config = dict(
    model='contrastive audio-text model',
    tokenizer='word',
    embed_dim=128,
    encoder_norm='batchnorm',
    encoder_depths=[12],
    encoder_stem='single',
    text_encoder_norm='layernorm',
    text_encoder_mlp_ratio=2.67,
    warmup_steps=3040,
    weight_decay=0.03,
)
Rows from block 4 of the audio encoder of a small contrastive audio-text model, named by matrix and row number. Each number is 128 + 24 x the weight over its row's rms, rounded and kept within 0 to 255. All counts start at 0. Numbers have three digits each.
After each channel's rows are labels from the 100 clips, of 14848, where the channel reaches its highest value: "loudest" is the band of the loudest frequency at the time of the peak. Only what is clearly more common there than usual is listed. The data: Morse code for random letters and digits, with fading, noise and interfering tones.
# conv: width-5 conv, dilation 3 (encoder.blocks.4.conv.weight, 256x256x5, each kernel summed), inputs 0-85

conv.153:151117066128090132104137151155123100135130117086131124151174144137131129135137132156110125090130102140101143127125159113118147114126157121124122099111104136159106166145096119114158133151104121153128131117145135074143117136097128166147114126153105094110159100
loudest: 4000 to 8000 Hz

conv.118:121127122115130126125112148143125136119127106105116101148120132097116102116082109150118135119121076138077116132111142130144138104130124128102145084089084137106127128102125128096141120159084084112095108088100089119123120134140094144116158109113094116119126082
loudest: 500 to 1000 Hz

conv.225:139112065110109142152093152108156149136125093120115109112118135128153136128152152154138173111158106130089149152087085135123156095109123134125151117180134099110134130146128094109149145153143136139146111110096124107124158143149112167158062105153093151152121142
loudest: 4000 to 8000 Hz

conv.244:178131099141093120118113129153120129125137148084157142119179120115126145138140109135132130128139154126158124130172129118056098141172143101136145128155124133174105153117134112123123133151133121162132136154170153122121099125135129140151131126134123111120146117
loudest: 250 to 500 Hz

conv.104:158138118163094099072118119135108109106099128098144170117169094138111123116117111117127121116140174151184111115144133133104078160156130137125138114146135125150109139098124130157105121136157087153090123172137150138091114126120108134140143127106137093079110131
loudest: 250 to 500 Hz

conv.164:119076108107131109117095143156151120119120130097083112136098126094130136113087114114136114129137085127077110100100115111128134130111097127101139113135088118098112131099158118078120103135113101089135085116100084106150133113103111126103103126081095118092124116
loudest: 1000 to 2000 Hz

conv.159:075108152132081147100143146142111125106138142066136102127092131085128130116115137124142143140112099113094144155111108138110124081130121132104146090167114127089145111135146089073140143087104136098132104079089098149130135132136091131144070085122108122127124096
loudest: 500 to 1000 Hz

conv.206:112091116124107117102090164129129131123086129062091121096094122118118122108109099133136109124147098124120128123101083125146123122083094110087140107135110088093126136105144139117133126142121121096102060117106059107123118144140112146123147127127102126109119098
loudest: 500 to 1000 Hz

conv.211:072157125122109108133138118124115148143131129115166118138139141151121118128053114147136114136122106131164116097144114139105143137140154149169139089122123125113158139118121119103145144135136137125131149119115126139127133148083097112085108095097103152106120100
loudest: 1000 to 2000 Hz

conv.126:101062091066141104159121132118150149125090132114093115134096169120142124114105124119125111124117108159122108110099117064137131122137085148101166126118102125094157123144141140093119122116117131119107110117109083079160136139109105104098093125114131133111102115
loudest: 500 to 1000 Hz; 250 to 500 Hz

conv.124:124113111129100123102111121097109118122134136083102093108106122123126143135060121112110137122123089126077106127141118121102111100113143128096121127142091081131095111105133093118122120135103132115136110102145111128120123135120132120134093122117100117117125123
loudest: 1000 to 2000 Hz

conv.233:137164118142158158173138125117137140141170110168140112130115119138191132117142168136154181125088154124138155169139127175122144116122138157145136141155096115110153093141107142183135153167082123113141149104124153121126152140156147129137114105135112162170151138
loudest: 1000 to 2000 Hz

conv.123:108114088145122115114095130133117133115110157060088129153131122131144135105108108126139148111118116126140110117114150124151108137134094094098156089150100122135124126103139146167115130133127080112090090127128089121140100138134093156126129131108123094105092089
loudest: 500 to 1000 Hz

conv.4:124114118127107134125136166121118119107131113091099110112116099072156100125085134158116147126118075148127116126124109142110134097113128143131127102150112110101125123113132146080149151131079136109114126120102085100119135131122087152133070114103106112110119093
loudest: 250 to 500 Hz

conv.202:188092091112118129144073147161112125101122094167081112119130120117128112133135124138090130127118090123097134124144100099117131122117118112095141117138088107142146154102108078134137132145097099144120092119135114086137107107141126148123051117114116123116139132
loudest: 1000 to 2000 Hz

conv.35:137064052107087140152109125127136109145134076133106088140131098146117092131140139142098123086108109146127153135090114114122160123118099121141089138108150103115127138158078096120143145101143154135144116107116083091129144103131145171128133136175114131155142149
loudest: 4000 to 8000 Hz

conv.176:130116082095140115100097125156120156115110107133108091141126149109103142130119098147143097112111124146148158128095158128115114082170096097100133085089090132123143141123110153106134130147077081127100124090112112138146095120103104152110146076142076096113126104
loudest: 500 to 1000 Hz

conv.105:105143106130126118094112146133139132140124128055150121112103116077136101132067106127120127133122081122109113113113088121149135113107134105089145111132114095134115144102145083079130096145121125106123088123116095112126126154129121133123088141124102120112143088
loudest: 250 to 500 Hz

conv.146:090124105089143112116115154162130137111109107101120101118093111087137115137075107135116100133121118151120131111101113116124131101113102147095130104085091109109151137131119129087132118146080121107103088114118081101124149141082093134081115107116119108100143101
loudest: 250 to 500 Hz

conv.13:112152129112144120122121143160128138106126089143139085126115127106125129111126091141109129138110070122080143125125161144128145103108125103109110126132113171125129141111100124107131101111099133114105119081112091123168115106129125143126151121119129137093154110
loudest: 250 to 500 Hz

conv.90:109109104113135139148117174173132122108137091102124088110116141093174113110108124164132149131135074140101109128134113128153142088093133138091126090136116134101111110099124110072161131120105102120108095085110116125136136125137093144123091093092073111123161118
loudest: 500 to 1000 Hz

conv.10:107118060091129123155083147119128151132121102101144113148128149089130093124104110129087156098129103160123132135106147079150140093141131141097133129122092137126129144148090083145128137141091129108128105122129104065142146132140129146111109143150135130138124123
loudest: 4000 to 8000 Hz

conv.240:111096130106132132125107137128123157097128164053096093113109146097128148125110122120132138134128091141077134129116116087137112095148127121086151098121130137119138117169136090055131118113128144123132072097115121115139129158130083142148076098131098094122134109
loudest: 500 to 1000 Hz

conv.217:101081058076155115145108136106104138127122147130122126161114151123158111132109116120089141109117102164142123113106118080141124113133117142121168128118112136090168141149117124111121123091115116121105127112115070076151131134096139119128079119133127112123117120
loudest: 500 to 1000 Hz

conv.212:102156116147118114107156164169122145132133137087139120138114120114129109131063125145142123131107124107130110112136141141103137135167139131119145106162117143106105144118151144131139104133124112099103129136109114116132112143126098120110098130103130114113137084
loudest: 1000 to 2000 Hz

conv.134:157133090132130138145112132143123121174171144122192119155154142141137086131137130165075153053122119138147137137117146161143163135153162125149123122084114162146112138129104151123168134111141085151159147106137105138118132142150184159174128141147136114134166141
loudest: 1000 to 2000 Hz

conv.61:133128122103141098118164136142125134118129166111161089136154141100149120161093112130116152130118066119108111094140138097088147104151156112121147096125110138141113175113149110079132109123114084150110111124136115109133103138106104148165118121100122110088125095
loudest: 4000 to 8000 Hz

conv.7:113083114070139123110112162092124129133120132129099126140119134118113132115100127135135140153151117149133127137121129046162133132129111158104141130109109137120142144133154111123141116123121128131103110141126081087136156114114135127106032145142135143132114125
loudest: 4000 to 8000 Hz

conv.254:145135133146125114106147136150118143119092126146111076095121095156093135123150069131143101118116121100116141120101120163095129141124092099123109099091118123116126110095118149150133100107117067115105131105083142132116112113136117127122132100132072101102128126
loudest: 2000 to 4000 Hz

conv.2:150168145144143130127149118146129140139131152155144143122142111143131168150158133120168128145144184107151139121158153157136130128159141117157122158125154129147140128147124176166130156117136155156147160148153176162121126139129158137153164149133162132130157172
loudest: 250 to 500 Hz

conv.114:118124171150123126110120154156096133103133117108127135133122114085097107142083109131128120143109116155152162135145108126078133118183129153111119101124124113140160138123135092084131103127094143090114113142104119162137128118095106127122088112143128128120142107
loudest: 250 to 500 Hz

conv.50:076121151121088110113127137147138118133127142138119093118089115171119141106042094129132114133118115117108141094123121149089153132150122132121112118159087102099126136122136116133136129119136117100148120133115104127135138126079146132098135128116128149104146140
loudest: 1000 to 2000 Hz

conv.218:137126171132131128100122144083128123094118154081080129115127130108105140103103111144147121145138121161137114143111152123155125124151111128122155095133106129106106122100151152132140103142119068112100118130101126124130123114139115141148175128136130086115091078
loudest: 4000 to 8000 Hz

conv.249:102077128104106096133089138110138124110081131113063110121100136105115136121089084155134102129157094144131143103076125112142151132136078112114145106149120104099125161107126110111144144122134126124119086135094096098162145113104092168096132129135101113098119110
loudest: 4000 to 8000 Hz

conv.79:153099059117114115119065155165102086108110090117096130130122116108092124125151095135100095111117099127096112122128124119129123117097111119090109109098104138123110134077112099102130116125101091142091101128108102084122119086134120137141080127099116109109139118
loudest: 500 to 1000 Hz

conv.131:105118053094099114137117161177138112126117099089137112150135121126109097153092101158111107094114121103117109104108139121076133132130121112132132101103081136128097136095121134090147138145125093141128136128122118091133112129101099153143110129087103109105135103
loudest: 1000 to 2000 Hz

conv.64:078105147106110099122139136157140136115108163091113087128116130102149132146081104118146123133105121087092120090100123117119129102134111089098153113139079099140114147126146126106111111142093101109112087109133101131163093148068119141088137124104116107108134125
loudest: 1000 to 2000 Hz

conv.78:113066077078115125119139144148119111078094120091107123112107105099075123089127095136133102132130134138140135128089128093108112144141071128093116114085084135116125135138116124110129127099102077127068085149104116069123101078107092140126101126125129079105104129
loudest: 4000 to 8000 Hz

conv.80:134090100073136115137080129138091141127115100146120125172157141118124113135141111137089135108121095150089147141108172085121121126124106104117082149092128177157156161146073103139120115117128117135118118089162128088163095090145130134115115117157158099136135138
loudest: 250 to 500 Hz

conv.93:129117120134119146121166166130147130147136137086145135092094107094153102124109150152137131155123081144111135148101068126108158105116130137102151125147137094107116126129158100055163126113129143106134100137080068147119142156151121136149062138144114137132116099
loudest: 250 to 500 Hz

conv.107:143157089131153126151112122108141133124148108141116088130142117142184136117140143135123186093105130111122102140142136130144107125137126137121150127187105136102087091121125144163124120133146098139147126124150130127090123160126154141131067125110114133147117126
loudest: 250 to 500 Hz

conv.136:125119062118108099150123140152149122113110108111142142128125135116112079125077096138102113109121120142141116103137103102096128130152132156111146106140123132139121146101137107084138113114149100142119114139139114102136143122094114125116041119092110123100133107
loudest: 1000 to 2000 Hz

conv.196:080115106112108116146120133146140139126125123081143083133120132092171088127098108133099138134120061130116121108108122119114155085127138121113133111144133128115128135138129107080138131117121157129156115094117108124135120127094095129114110126121114113109128103
loudest: 1000 to 2000 Hz

conv.70:072139153117099133109153147142111131108150157105120095129096117064159145116091143109145155159116087116089115124121133151117121057133128130112137093154116143088138112148128113094121126101083149098141127072102099123137140135097101132124125090096114116128135074
loudest: 1000 to 2000 Hz